Weights of a small encoder-decoder audio transcriber.
Model: 13.8M parameters, log mel input, encoder arch tc_resnet, encoder norm layernorm, encoder activation relu, encoder depths [2, 5, 5], encoder widths [192, 240, 288], decoder width 192, decoder layers 10, decoder norm rmsnorm, decoder activation gelu.
Training: soap at rate 0.0021, batches of 64.
Data: trained on strings of digits, spoken by a formant synthesiser in many voices, 39062 training examples, 12.1 epochs.
Rows from block 6 of the audio encoder, named by matrix and row number. Rows with one number belong to one channel. Each number is 500 + 50 x the weight over its row's rms, rounded and kept within 0 to 999. All counts start at 0. Numbers have three digits each. After the name is the row's rms in percent of the matrix's.
# convs0: first width-5 conv (encoder.blocks.6.convs.0.weight, 240x240x5), inputs 144-152, a 5 kernel for each
# convs1: second width-5 conv (encoder.blocks.6.convs.1.weight, 240x240x5, transposed), outputs 144-152, a 5 kernel for each
convs0.48 060:497464558465477433518395539500383480491580448469443589523394570549422593582448557562439442531496471490523487483498468512512461522509554
convs0.49 091:428457447530589518525467512497502291421604546555441442466516410417523528422468444476498511505561451437486450469488570531502505488460471
convs0.50 120:423449488528509460467489495460389497445539622477499573592470578588562527561390533576476464546482538581493498537503454443465537506494489
convs0.51 087:516492526520476502558563474410497484485588556547522527473476433518491430409411484493477537505495510456492516529509497478434488541536554
convs0.52 097:467502457494397485493434478408606513507592569471479615573590372480550451430522512587556437558542477511488526442472504551447524468431488
convs0.53 119:429575492520523468483530586477468463465504495551576448529481491538520504512507453555508501461516466487470488547545524452499484525484555
convs0.54 093:502519577589505534498530520508469402523589534510475487515450465542543656560458528555621560522564499531478509531495549487446506531524563
convs0.55 111:449477566439571509436525481458401383531559436594564560548517538528434473518513523575609563568519442521536494539466599521486460484557487
convs0.56 131:430538516546498471542562474520418446487453489569557489522484513501430538523441480436523515494508500541545524493462464432429453457448460
convs0.57 122:427415518545557459506489491509490452489513558515477433414509418468447452501577506461488464489518540519549515532459488456529499539407430
convs0.58 110:553537559491426507532574520436553400455409449487486410437521397431502486525568483476430471504530541444455527461454499456523488502442548
convs0.59 099:559470525608551518442547527474453506493478420515579485466441513611466422564480447500561472413528528475477529536502462517568539494568496
convs0.60 115:484518487439430517526516523515605503479517476491519466530470487477438539502545474469500611488438468435426525485554508507583561563533485
convs0.61 121:607541538438473503608489488522498459459435383557512489484505430549430588494455468509486455535514460428470479500477499458542451469531467
convs0.62 128:533487457487514487445485549410524503450593564460539545457464537489467492483560509503536489595573514422484495423542458492606512473506496
convs0.63 069:587467486530510542484397558485427451408520508475454520496521471522484545545547544500532547482486476531482498501495514499542482448527517
convs0.64 075:391448441498385419555485552542564577558650509419544508532531536534583449553507546489498467418481464526434501470474484527579467581543478
convs0.65 106:450477476482503462474499555552303480516540477529515508497526475414506468501513479534499432525510568455568509485539547551555470500508511
convs0.66 104:450547440468461534482483500548593494469436461512469421372527547496474535450520461455534511476582550487429362455470459492449553540504442
convs0.67 159:498512441396534455597536411507451413567485411594509457543476503448586571394522552469463456466459458491392509488472528544493496466457530
convs0.68 107:531441497471506569466527510484496516482530474555526474471523433472423512456489515500472572513510595463532502526525497521416502496496481
convs0.69 099:493447581456506510599504467587590493512394495480549530404494406365513616477483509489451534453430477523540538492481542495483500525518555
convs0.70 083:456483527462461560461478459498507522507513467466416346441419527496463469414512454558416516414513582470468467541470474523461466445537560
convs0.71 126:520565508491518554511468500525461464566626536508561541596614417458477543576502556531559570550441453540642512492472508470507456450554471
convs0.72 089:546488529615463491501556556454383392431487494551518466515469582489441447434501450516472526554450468552517481504497541583467639625551526
convs0.73 088:612430507546482533480498463414553567487548531529532503557494420486414365370454420535545470467541504453545526521398512479534453467519478
convs0.74 086:546565556551465521449532485504483463466593606553483449348407518573506589573455463449448456574577534411403475586524555505526484504460471
convs0.75 113:554567558525481442530459500526503444538564594504561559487562394494472532487463542484492517441451542480563435480562494476518496564519463
convs0.76 147:583557482435394516581485521451475502509590476505459518571541392437521474448450485516434487521510564476598485540470473436569461463473508
convs0.77 113:513549487520514555490508556497541484502526577602484358380369544545470425462554492523482517531489500549486453493467503412557496488587519
convs0.78 095:499537496510537494515509415428542507568533481499462460504446493549484612558507548446421479512472556518562509539522590505474476494487457
convs0.79 072:523563526483511497518565489534470439492489578451538496497531522510495590547449507468435527556514482544511495476464460443559533527521499
convs0.80 097:396483510545423447489496503492516391536451501473592444512453635468422558521574448518525553393455472521511470501519549440506527559556472
convs0.81 072:472415514509467576487461560516603541596399585571524577536526581390454430487580493523538482476499520515547514534461532491527526464492497
convs0.82 090:549411591571516434523547496476510484609440397494561527579558678581495474478466448520508439434533585549443556540610523602543572558530559
convs0.83 079:498602532543540519460526481447530558532553540435457383557464649537501534419440600551492543408449509450523484521525508505480537467410463
convs0.84 069:450457517517515541469539492483472449470465452560592516452617604627437522583461527559424486482475462555466490538563509513505476523454455
convs0.85 087:513435470431412464459489478524509584543506420558538561472488551454573553474550502500497494435465564575506562535546507527419430528464502
convs0.86 072:493595564532546483537507507501402472512537492566494470473424606594459484613499463451477526503455539474504526510542498483516510459485540
convs0.87 068:568551444566567469488554455547538593538492510563438402393472554557600624475524461470441476496495510527516490507525463520456458651510527
convs0.88 164:538523466412398477595469393532592571536484468492491395461479627490462477373471506450533480402445485461482431480461561436503523534464539
convs0.89 113:570581443478460556481514461500395514520567535458493507514540555403432413560525437590607513483487481585560512494554480491425509570463438
convs0.90 117:457475474473477564535550472495518490517497482436497547543479595460518485570561616550562528481468468473556466474434550518547526439486504
convs0.91 096:533565597486432531551481468473533492449528472390394348376479496518547615648520501470535489545511485485432519546508474542446508474452465
convs0.92 109:525516506537511503570481562442573576447558555408487435520441424582539475555389436534462546571540565531555479502455488461439509491499515
convs0.93 106:544497535462527507496507563440484469459527485359422498525603485468522456476469543456523554561534487554540470533489532491517530479517474
convs0.94 122:451557491475372549528534539526564484424518498494522516537514418544503512524434554517488508484585513492502489464510518515506460489472466
convs0.95 084:563563505524537519567519525540613508498511517488510504524530482459522506454521489472550627457499502485509470483518542525479502542543653
convs0.96 128:519515452454483451435468382415512460523538511513481489540532590537454459632521526548407470527500440484480567503514480501506435444469482
convs0.97 076:516383461469430415477457435491512526515513424573516481535534532513525460495553527516467540497589512393450549526492476475538472519439474
convs0.98 075:516504493526512491512503511531487426492504416545535548558565458420441459467492547576526543374536506436527557526453472543544617487490608
convs0.99 099:380442579578480458501558504567550482546559595471483484540528457396489447445524444508467523501558503556506614541531520507514498457419482
convs0.100 104:498481415443527514459534495557541525411379429455517494499544455586537458407551518433514510512527513493502507531556484499466445473413451
convs0.101 076:533483540547530493494534499492494502411446400507455541522412457562472497468412372397455463494463434450505481434477437468537492509468512
convs0.102 063:462506615419502444501477419455460412450547495440507476450488528503452554565504547559537565411420441575472405490501474498421467523522488
convs0.103 077:501475533476505473496466498496406566592582565468457532471539566405497586538499381462481438465487460507524487540499425610499564545458468
convs0.104 139:581619494564668503553559503601578619493427439585483493515498561558505522412559577419535582518511515497498551495580543496556531523512507
convs0.105 086:533494535444510413404519414463481568516455495497545490502475367472504630650543553530437484572499443505476538499547509555490528564547554
convs0.106 091:516496454503536523419509527469513376375339438566469487476508340489617608551515503493491450570513496485373504483463487505420422507489459
convs0.107 096:546526520502574509476421520486509589462485566419510535505404525522539455505542554466533455495503432484547511463558474413460520525570470
convs0.108 045:509486601547573409487405489477494459446502443481581447509481486540547481533456458602503496481581469461524461512544514533503406552513525
convs0.109 081:511494457467493467524523465511515421421534605438454493420495528598470352551554422555560411449521561457429540532474464604494456513515429
convs0.110 118:554515438529543503539479503521525586539427350469491433478444424512515484407490437407465476477525498496442516530502488450449452531540418
convs0.111 073:480480464443379467516472504501607539553452521416477441516601534521495442427555493526522464472408450514501511509513491496495434473499577
convs0.112 134:439482540410462482488541447457574517590503428513491548463551373504458493469488551451456533536483497416476553435478508453470476484488474
convs0.113 104:515553518624537492503527527497575500435527470529451451517633598640477447395536529550516495456544469440468428534514502523470524537534477
convs0.114 071:542587536530508474469493529532528497544507473681714486506569493521510482509582461538514543473540635583618491500540512522453551580532531
convs0.115 081:472514472484490507497520546590626548579535633533444465488587518525500504541543491544495528400491517552459496470477447437465531491508441
convs0.116 079:481537517490573594603534524489578485513559500455479520466406469347460486418488525441386532497559479482555499457475519475570494438504449
convs0.117 125:516512497499464470562499521548439504507583548482457473489523497490493474498441490537539564523453469493537515503494442450462492538491456
convs0.118 104:507474499434389518433447523526589550437485490456601542570482535593499618545531541446471485484495436565441486465467495483527490530474525
convs0.119 103:575588565424470551528446538480535457526523512612642545543525514523477516531588501546563493577490483574467493536528481510522562591500487
convs0.120 156:535452384547486508425493535525529556465495481437466492524464470562585420634506446436505573466466456489517501498461506466599432477531549
convs0.121 095:565564442504450479566489428522496441513516493504473448504494585549489525581434476456379482473535451518545437430515469494584474486521540
convs0.122 100:536470470435507521507448513511571571455546619430429575588480421456432433453480506567514471468507490492477495463462495469440575481530461
convs0.123 089:363482465475507508451499446447516542424507540379421502466413465555552464537538399492496460455479482431531469500487494536526522533536495
convs0.124 098:514454499475441474504554475508451448591568511552527476442598510539453514576608576475594545540538468470471457505491465531518589509485484
convs0.125 078:536555536526535479465540465512538418459465469509547567514494492523594619398489465452512446456519492469481457473522545513517474554529496
convs0.126 104:563581501473511445494571370508558621630494517420424477406500478544617365642439482515509521547481474565506462515497462486468553479487483
convs0.127 125:449527485517532502434458530537488512524490446525516522523537533503440423516529510463431423485422484544465475460550544571352493540475489
convs0.128 109:449399427436479436498458580471447500468534555499468402493547476509496570488496422524439464384483478490455531549497440440556564486548534
convs0.129 097:518572561487411502437455428485457503575516510495589452505456483561493553466494480495543492489528508581495537479538486477496494480452506
convs0.130 133:577609546607503513458421546518471499404520521389524578510569460562471393512506499502428437534506519485419519477475536505535502452503470
convs0.131 053:558505438493531511527589526522540481456477468394497451466465585561511408511499541362495544532490539430462489458487567580505458514495494
convs0.132 116:500467474424480403530486420546543497451460406481488461490329553466551526532479508532437428537457540436468525525520498447476452404438405
convs0.133 108:428531654622516484544558537512459499502529451472479538502495480443436436478525511561547494452506488572508568550491504539510500516500594
convs0.134 103:645612581531566541518497491418322412385481536431486489582546440493377451459569559573517573500499475488465445534533531431464445425428473
convs0.135 130:519507360514501499476421530480444426361363481340348486610556478579478451572452531524504511537550447487504487472493471492498539489515527
convs0.136 088:507430416573505557491455518478529551558527491559466418408552503591460478507534565543459524497508480521472469493501550539539544488505469
convs0.137 112:480505525520591415469510530574536448384506490374459387455370561496435546482331504508492450494492525473511490501518535513503538497491470
convs0.138 089:507553553511542517515544496524481465561495465510546503536485524500559452422553553373559468536479490497506583519546526547465498499483499
convs0.139 127:577490491461432494431505434538332346487461514442534420424393496474457471534510499496512590505535451501514509453505454532534431537467541
convs0.140 061:544524480543560466471481504446619610558568559442473486489506495603422561463520452378451444513527531490453513434557519534540492582521535
convs0.141 131:475466569531528431497491507436477477439460495496524412461465593475453544415477479524566587442446458553521496489489511462468487589549500
convs0.142 100:483502502510518500503467566476548564455437555480482473479544511411474483508511491521455493464426552503477463470495470504481566474503446
convs0.143 082:483596542587580480464454494468486541489545524511529451549468518467514481584409511438455529524421509530471463464460407467514560549504483
convs0.144 102:495503477588606476547547524490537514572634540570521414456532561551508481417404509593479587557522526531467497532538482523557529615531496
convs0.145 077:490505502522534493472513508516557477442363490460448455483526434495525556551553505453488492445470510550456488474487445491503493523551523
convs0.146 092:594566540588425557539419454488594571451465506472459502465456459532480473522547562569444454536521449535452518547576547530619495490474466
convs0.147 084:513450439470508494471509499536445362406394409445490504488491418483440481461393515509477510531493466523517491523484506480499526545517475
convs0.148 081:493552498504489537474450534450481495409556422561550663536565592505555521475577588432502531573524508543541582553540528485463486458536436
convs0.149 124:532504481485496506497596449471525487494459471578508603461398545611562337440497453486445474532559462455450476450491564510507475505502491
convs0.150 091:396563466486507481515470547553516491505487440531532538501516534500591427467465513472497474406470428440437531466528537497504500481544539
convs0.151 145:544499434500571450565455453538591532546484478416438492543539386446569447460565517499416498483452512505472501543486512504505592442493559
convs0.152 094:458464498502515452516449506466615546493483477516543493502533499451556565564536508472479560522444454498489477510527476511436526482453431
convs0.153 062:520516439509458562470497533514538446506470441479443504421494495463480591459470490424409515525486509478504474530448513456576474486444527
convs0.154 140:567456514430477505476533507553630604485439439517554549493637436569523562535560489525453510546463506491410456478463434445563489510493529
convs0.155 076:526549480472492533502554513476539456400518474572520514488431438444497480478490497491457433532573528547454491496535528464433481442410499
convs0.156 088:494417493542515564544479592560472504381522471462570483473545497571443505481536453479500564470466544506499556512480535530521546532538462
convs0.157 080:447438495451450452496498444452512454426485475524486479435469470557425623586469571561566445454532504526445451490502496511543469469527521
convs0.158 058:543452521452508507486558440518529462560541540528448476531439471566413500468438532496531456454496480515589470492507484477517520484560544
convs0.159 095:455425509359473454491509532525561390525516545581522525461438436442471585572463441468512491486414487464438476477543484544481440479486502
convs0.160 116:546467507583501548528581507584447518510532592532516554532544435365483489566523539529602595564571603512484511544512475580499503539460509
convs0.161 093:440427524475530441607532546556493460423534480566527515508568465350432431459575575535558576535496519483508468477529434496575491471533496
convs0.162 116:503488514493444547594544428537486414519497450484573521479457485497567534512486542480530491606493492441551501480527529533523478505486517
convs0.163 097:352446562466494502505519548437450485547488518484487468474518346439394459576500463497487512522502554579479508520485533453525567491536462
convs0.164 070:494407405460480508533455527447490514536463489492470541619553597571537420462532431466456555469497495534471523485500490458400509512534444
convs0.165 084:481499480488571548498512451553477514531459481408440470536449502512478566520571514491523481517499468437503516498514450576546453486447448
convs0.166 091:499566523498444478596420579481516521534340498527550501464430454409423500515549579598659599568579515577498513517480543533402474476500480
convs0.167 092:483529518479483510460545612560499529410463537569567490471436339572478381519488486425499554475532552493505466457474473516493567493459501
convs0.168 084:509594562456476473454559481519401433494545509465558619548592462467590571544519527543510493460473418520436526546608458520469464461514455
convs0.169 093:381453475496499493505537528590340552489579518489523448363426439515518545533611518521574521471532526507542489499491490501522408517460516
convs0.170 067:448438480538588484496475480480461446498498410548420502529535627658507432459447432415478444565463476489494514562463458516504490485501516
convs0.171 106:429542445523496525533527467544525518533538565493483509475495452482493511480524485493494496482466493533550528453537510465442443558504535
convs0.172 066:509539428491521547549469482489551550517523471427479465456419429489513355459546432407526515538453483478516461549497536495438541398425578
convs0.173 094:466462534526452462528531506518525480594480462480630626496492409551518482375526502402431500481466478505503437434503521487502530504457577
convs0.174 124:458459545589468580479503595578449562524499575514541464514467534513455520453546499482512467506517552529481520526476473495547489500471424
convs0.175 079:495424537550479483584525432485436393450462476439494538530579537597474454538502489440502598561412445421495487454519495491457451540528471
convs0.176 063:523477456396467483477461467471519486411507578499424442412474439382520511412525442455516423543504537487495434466452493455490481422483511
convs1.48 073:420459530501489456496477447444425519490558478541624547503627567455478486500514495475497463524529486470484532563566571525506471510525529
convs1.49 099:465518484532430547574563512473501473477503474484585502590457498518622518452540474499490646441521493479541479506487486454496506548499538
convs1.50 120:477421495530507475516572519514393384489462427493532457432486493472464421493541532521480506372418429501544456431522444488443489520479529
convs1.51 092:526518500488494472555570479504466485524426456584605471512507488451511493476460502410486478517496501514481477497486453472406508490501457
convs1.52 095:438433535511545476437453536541476447448472508579586485392399524446525480501536459539461373473468427458437461508488478450470502458455522
convs1.53 117:564503546557538510513532504598446476474552539558448421488411569560528507462475510628519516490534520511515460447537535526492465402452516
convs1.54 094:446488487504513437537527495476559466560544506570488451378547529480418554524499579518479493461494467438543536473551541462520516526498461
convs1.55 114:522542538544522504482458507498489467532492522484458491472501451499431568543476515462486542526459456516573432510466486475563518547529564
convs1.56 117:477444498465463478518456493466545484449586490522543420408479404460526442488503513476486506484426462443451533479499450537533494474536540
convs1.57 112:485494474452488518611505415453405568462482444578544458632509500623478617560521465500540466617512441511441466491472486523495548532520435
convs1.58 103:499478484542516489507520541456561501493513544626418454614608549526511443451574564523542510462512475503522534510486589543520478494481479
convs1.59 098:479521527557496530581545450510440434372542556465431506515499443583547428573542480430495452412526481533510576497432480466458484481530454
convs1.60 111:424459483511527507496567391499520525555447551532538485383429548543501480564474495416396444476458500541525515472475530555421452537466402
convs1.61 120:448488528507465484417474431451464480404420410601433526581542514539578449459620544495451484565503554496516558489523504452426458456459472
convs1.62 126:483475537520494490512434501500445414434411457497533543510380480584515474467468493570505518485453485560555456491466559471406452502506457
convs1.63 085:498524470554456531532513485523555475493474504560470467538433525464537468623497505503498543489494522544481490434450483439516500568521397
convs1.64 084:521489489477562499508457435465455552444455481606510557490461565449529516461525468442495481500525462525513494454437478440438432467497572
convs1.65 106:543502530582502521528524561532553452501524558414544525486418511573493492544495484498587551463521497551609519548519489466474461481452541
convs1.66 105:451515498483542444526517474548546463536551539530492568458533432487409520447549586543467486437478469557484483535520553419380464513512481
convs1.67 143:486500507514473486556548484571478513517565482532509487489346571464552530455492528516474625468494539508464517515541442517465496537507424
convs1.68 106:541542444523482489463426549495521535583512516530459500490536468485554484542485498541566486446509565530530448472534483547496474470438557
convs1.69 092:444484522524503439515495521518497459529503441561335541433572531539485492523498457447541549489479530548510430465466489469496541527573542
convs1.70 092:559548531503519534566551497515491465542493473608614551587644430527542528565407464547493441440479451530528472427521505531492434516490541
convs1.71 117:446459512521582451447494470490493489441467470625493426454447510544504504534429477463504539497483469561555489425505481495488513615512548
convs1.72 095:461477503498517545515555567538471544554408459395540513479471497526392495535405468497496436482483497453505517512503525479527473494477454
convs1.73 088:576509516556537467497545613499551535474485424361587584483586422450604511475577486507575494541519518488483465544549488534547481542470430
convs1.74 088:456503473527552534443595542496536509411547518557506548529488538536566445433501533550476520529579465510604514495460491508470495414462558
convs1.75 109:538510521491496472412473500550485598523521490491463505496540448512467424415498511493463398469530494481543518487507545494496447516465544
convs1.76 130:481490513515542542417504459476506581552489504558554534439452473492451377453538509558529471528532535527470534469562532542564582608555545
convs1.77 116:467500529503468544471524490518487376475470541329495493591587508611567532449546592523439411504487508494554513570608516478477517524468450
convs1.78 099:429458502498495480452464513507450514528510526540574526548459528438516445545570492447503519496508507448565521467484525520497547463471523
convs1.79 087:464541499544520498535509541523499565472476475519484494515523484514385414400569511459444459500499526484521504485546565527528496527546489
convs1.80 097:569503504495503484467518438476514526543464462540484517479472516505505448483477555408504437518491542464435565516480544487524470495530492
convs1.81 083:496553497515502419440576552477470427475483429509543494544481546428448523596407555512443512503545551513482505467516481500485541466515535
convs1.82 095:492519448503528451555554519498438480439497504574501440488321410446497463559483567467452456547532477525491491538480487454494500509506504
convs1.83 084:463485539450502478425476513428553589517465532486413420448513493553473396539505547581481463485520497494557564531506467510444413560523506
convs1.84 092:493522546495567522509560479502427448605504464507469521507405542494432496490402495548517577478587478463488475529520527489541496507544471
convs1.85 094:505537506491524521526474516581518504514499499399461418477519350356488535443498510485420584530528518564500566487485447497527510530504395
convs1.86 082:549506496537457550476402580515549477455575579562470608488512434432500501448462471501503551451415456469439497553491517468524580479521456
convs1.87 080:509507538473561504457433515438401486487610532480593469613461545473582457495454574571528480581471488537525507528501490484505492420525491
convs1.88 145:497536509531520474451524509515504453515421484442561494549538491499477587516453526465465514494506553559526445547507511563476477504547513
convs1.89 107:509477448493532514485449543555578494531513567526543478400465531535525535442436493502496540529509437532492479443496512515511507536569564
convs1.90 111:462481522516543571555579542546415448577486495471536413487456510464456488570527581569474491494538516462546495527484561484472498600473606
convs1.91 096:534477500553517435428469564571515372510461473531618460529489567437450415404514552453512506482456444475536515527470474498473526508491515
convs1.92 103:563523527483517490519563461443458493471393461558497498572488535467437528443503439501511479435519481512516543483515493526513469460475529
convs1.93 108:504527465500519574516469525444497492481456563623654686589579500546547457615537434479467444485503472477509521530479492497427495536533472
convs1.94 113:522475528478503510503477439533460431511479575583397440444403602532511473490443439460493425457527486532567463489508516509490476495549531
convs1.95 092:567481516520537486504516450563547510560496517412462475465485451456443383451518497508536502558507544475541484510454474505510485504431524
convs1.96 120:521482487456525545539542567507494429418487459455528429475579504552575423456516471522531531503480498529508474513536629586542528540474587
convs1.97 086:526504506518477462503535520519457458476506553505604364469465441513548543478450576466509488491526537488493499508507449538453522517514464
convs1.98 092:519511525492497607458489577577606464497497539436394459424411506526499533546484507461486477466568487493521562498506499498477415510415465
convs1.99 099:472469489516438524501523506566522553576482576565484495486593598486494576553391481546510526502474517553497523459469470503455575619514527
convs1.100 103:555507515482510517535454468460631525499540555553484491463450425513501556524535552503486481450487514559409422467575524512488444496575653
convs1.101 085:487519478554521491557425474567424486485506446409547521558547624386377483513385543349499508492539536512470470526549433475478464498535476
convs1.102 077:505542497534464512448463474501595610503575395414496541408415481517553514492515457515477364464502462481552428470456472531465438486440443
convs1.103 086:517476488494449531527453453496559564529522527616615633566445416514536493456564584505474576442495448484536459493440464479428513454454494
convs1.104 128:485454430440498439466413495530476445525416661415489413467523391330428499460526487457468450539519560502467490567525420496478434487491510
convs1.105 092:472538538506456432467486510470546596498442374471505584480457462564585504403508471464533492482506556524505464427436500489430483463482486
convs1.106 094:504500452515576504520522526496485512530466403436464504452483413431579479451435550450566519524455479543473465477492534480499541499476490
convs1.107 098:484516517467486561473483541543512468388414478508541527452481396531466564543353440483532546539532481513525498501425515464510497494410444
convs1.108 054:446534484501488532569563549550477494481588528568445523526585406552438383476505474529528495480538438529438497474533490516423441468453469
convs1.109 088:518526495486465473451498510498490355471528501512554554568442438470500400589409467469499412439529496502538514553470534495456561494546505
convs1.110 114:456554496466483477499552548546512528440541589465448439404547442500497573539478467420532518498479534461421449437452522484485386461435411
convs1.111 084:525523522511479498490525465431513455499433518549546578504436539493560541471502526580556458507521525496511478503467465483406439461483499
convs1.112 124:495566521529476463596552561498464532574500467563525480486479560551422448500554543505511525509531582479492527459481521477489521559540486
convs1.113 106:472548506518487482488528446579577545564534541518459515518540421551481352479493490507462519552553479575554521518550472419425500548415484
convs1.114 081:543496512496487504524515516492588451527561532419537605595569538527500426488525432421457561503464440502501515508513443562550485531517547
convs1.115 086:456489465542541449496487436475572585494485452463458586541506478546417395487452535529553510551499523472569488460457510495431407469421407
convs1.116 090:473551474467451553483440494439503480531416521492516508611471572533464494549525506490504456451459453442471536495470535474600569556524501
convs1.117 120:501503510524494572434412497484465520456438424399463438517579466488589446415570466495483439538533559499516530517531509494626593475497440
convs1.118 101:487430473549567471526539471452525447462576539563537482471476381410418492551465451512490442505470538516486541537480525623391441505475493
convs1.119 110:451468534496518425412523521518527466546472486521418497531501475572550534500472503460448456513506483481516522484495485464499532482465462
convs1.120 131:492528483479473449515493495508500544539485417449485540579490573611522570543505527593431484488502448462514550471555486430565479463471492
convs1.121 101:511493477509507531515547533506490542590539553432489518418474497502513517393555536476429476527529576496485469551534452543403540482533469
convs1.122 101:476441473520527476533487542555456450481490503573514472461515477573517487471476502512462501414499518499526504504445514523433430481459525
convs1.123 090:512554495512528549515497455468492472539504486592557482593527590388534541554506406494543565465478511473492576550484491525516506490463462
convs1.124 096:519560559532489466499461422481523478440431410437527423460464553558425556439439483524408499415417480526470503576456543558453470447459526
convs1.125 087:518518533478483484560542482538508571485443513491485450410515535497417452518374476372451433504514496493525463608490503477526577511486539
convs1.126 102:447494506474532581490451504539428472538474519491508545599494455445445356512436476523622553487572491539546438458484543529546471510540470
convs1.127 118:462492529492554492492567573523550505467550503437539532484574667563507529536591540476472447523484555500547551468527561464435544507497480
convs1.128 110:500443495515469566551500511549472546483500451564501511539618537501565525547474454485533555440398453482516503482466516507478537507551472
convs1.129 098:525516533502451507473502509515530539540497505560447451427632486501532542581459498493460466436440527525560527503451513550466452475565544
convs1.130 117:479506461485487501509524533507532561469529535502462560634595394582506495515521473492554491523499514463426496471470527505411456524540476
convs1.131 060:509471527466480539463506494509405451506395529474430523613527541554595632551538538574578529573480488491481524455548498487509524448476517
convs1.132 111:447502512529518530523480449502548550614559574488510564565544495507521574579469475507538492514453504527524489481548571521467510496566508
convs1.133 109:531523500487457514518455461463612424475525552457545546537510449522526448525467592561457481477474485502445471460475485494449450441452456
convs1.134 101:470476512454450461484412412469485514500481485456426478431519463465528465437396532447432412504486508523432500532537496508475591609587530
convs1.135 122:551515511545499489459503535454562493411574512607574479493498416438513524523543510515440443478508471462540507423385498476488508485484502
convs1.136 097:345462483526524429497489551585404526451422403542516538526517609622419541522440528553502410478461447413455467502446490489534482536478494
convs1.137 104:534529486501517515584576489543508481511537512511503573538644588504438535699469524486463443535497484509505577541488486512541597470465502
convs1.138 093:522471495519512498494448421506566443512505526497504560448417536461571453485523566417492578519483509479487516474456494428500499569617535
convs1.139 123:450569481568518468483521496524595510495538450515490513508568433459616513414513447499439545482479524542524465464514478448483499530531548
convs1.140 074:494415494462518522465470480585492459509483623489439454526552601500452493507454492448508547491459464564481506567551510527516493467562517
convs1.141 112:540529484517494480511498460516478495476520518502478457453501479478481599355465485473529533500467504503439522428547503552497535555518467
convs1.142 094:551488472474475425523562523495516508472484514462557478489528481575532500436503552532532525443444458527458524417496501520531526511522498
convs1.143 087:487475466447492523608548514477480476508577503528490544547504428430535424498579553476460455498522541530493512427472563484450512471520516
convs1.144 103:504526463578548553504524511537419463448390448465464460513535479450453428435427562500504468511544495484527479492513490463502478502485535
convs1.145 085:519504548503392440520563534571581545497558435524389529416486529510474470503455505439492534471480513532461556604520480521533447538482511
convs1.146 093:523521531459539464466555521510624463461523453548489613419528558515523432457509503494498478493526463519537396494488501443519510496563532
convs1.147 091:511439539526500514444507481429499600490415411531589425477508468494455566520432489480476430530498533495569435519550512472404411466546526
convs1.148 090:445504531539525444413345523516402522459471468478506432441395482414425403476492418514566440517498535516551563442514497523558483522507556
convs1.149 116:516498513524465510491499499464548536511467504337484450535465529452494565350528422465489503532566577601515506540545517501460458554569528
convs1.150 095:543550504531470376486572506503553481419519451371573640565517591586600617458497490433432459484468537490493482485448438517442502497516448
convs1.151 119:503511515494531521485558476491526487457488541483432600505544501506562532543496535515501462528472415494500486435523463499530454461570513
convs1.152 099:533503541442470468456449539458442550556512488488442520599552629510470579503510489491374394493551571473472411501525476483463482528501440
convs1.153 079:521424451498484511446501488500507476488502539433542490404589471529430526464442493517436421493502511539454466520498498515450451477582492
convs1.154 125:462436523528514502488424465494531515446606523637551503462473518553560520477448455453577488528435452449547524477464507465568514499458535
convs1.155 087:530507509526487479485478442470574555469457420406549552419399514549491425373544490503538479539478507481538529441499520464504542510490465
convs1.156 095:505528490504522580534479533501466555539534544490513545469465435352428402561493517529550527532534458534477508513533580514532475532498472
convs1.157 089:482487474520504528579447472553514531419482512402394491420409434473588423366666499531557543530512524504445445503527521510524520579475445
convs1.158 084:471567497526521542537441511515617441542378479396515467516486448509519517512533512435518541522512517521539532535462462551451427483459515
convs1.159 099:501497470464493466442536490461499586544566487480347524485522475560515425458471466563517517491602547515492502468538596504499507547502556
convs1.160 108:569493546485559504548498513516463405548573517523466384477461458496492391465526555493499449496564522574532501546495501486589519521535535
convs1.161 094:525551556503503462485539529507451483542561596491379449505568579515559483479491565574552536492550578591510490475505527476569484567585518
convs1.162 113:477544527436477451553514468453625589576618562443420531577500616488553492462534522479595531537522564525547491485516462470484523599556446
convs1.163 097:487527516517513479540530439497464586493560539437446422478522490500559527474441549460470525484484525501453520556534470470533458596603499
convs1.164 081:497462524434520512470486539461514436483490521569539467531465570511592520582560592537570475505485498446510558504479527465538455565502531
convs1.165 090:486523472517551460435457492459503523614560473504474557449496469496500558575524555500481488467455478538469530493448494519481507526538524
convs1.166 094:507518546515509461494535588534465534539529533588478419463533550488538458410506544469529488553556533504436463466450416448596570528509475
convs1.167 086:557485532475499499455466527489514382467478470406498416552561615479450484372514525421529479563514492492511472525454528554501510438553508
convs1.168 086:553482555503519501519483456490610510542445487489500436469478429529481498488505499463471450539535474581530458539504556503366478488534558
convs1.169 095:514515467473493448494584521559486532519528470459405463534484471499474499534543491552479490440526515466440462460496503433430410437452513
convs1.170 079:482519499508506614426507514457467448430544452507542513566614505494433534503552476578551494458444494472529463575551544589460498463505516
convs1.171 103:506514537429503516540532559516454516508466546496507521535509535545592554649506505584598532503452431468465435433504444448483482533487466
convs1.172 081:500531503482491601612488545503452483526509527526468520578491460519527482595438526610483527499515407495541536480551430484485606464573502
convs1.173 092:483533465521453567520506506520550540402502493510535540490498496399493515452569454437460536502551505516517559454518562480531522513537451
convs1.174 118:475519478483444478442522483471572541529504484432501403475469464531450510475506592437409578462447509549535467569489427566505568515577557
convs1.175 089:539527548493504456547488470545526449443443481533607440439432489438504521426519405493442461498437464527455486478455520407503492537456513
convs1.176 089:485492512473544515474596531456492449492430517545528535558515527486424379491488491482502479563540439484503545514527523514510526444466460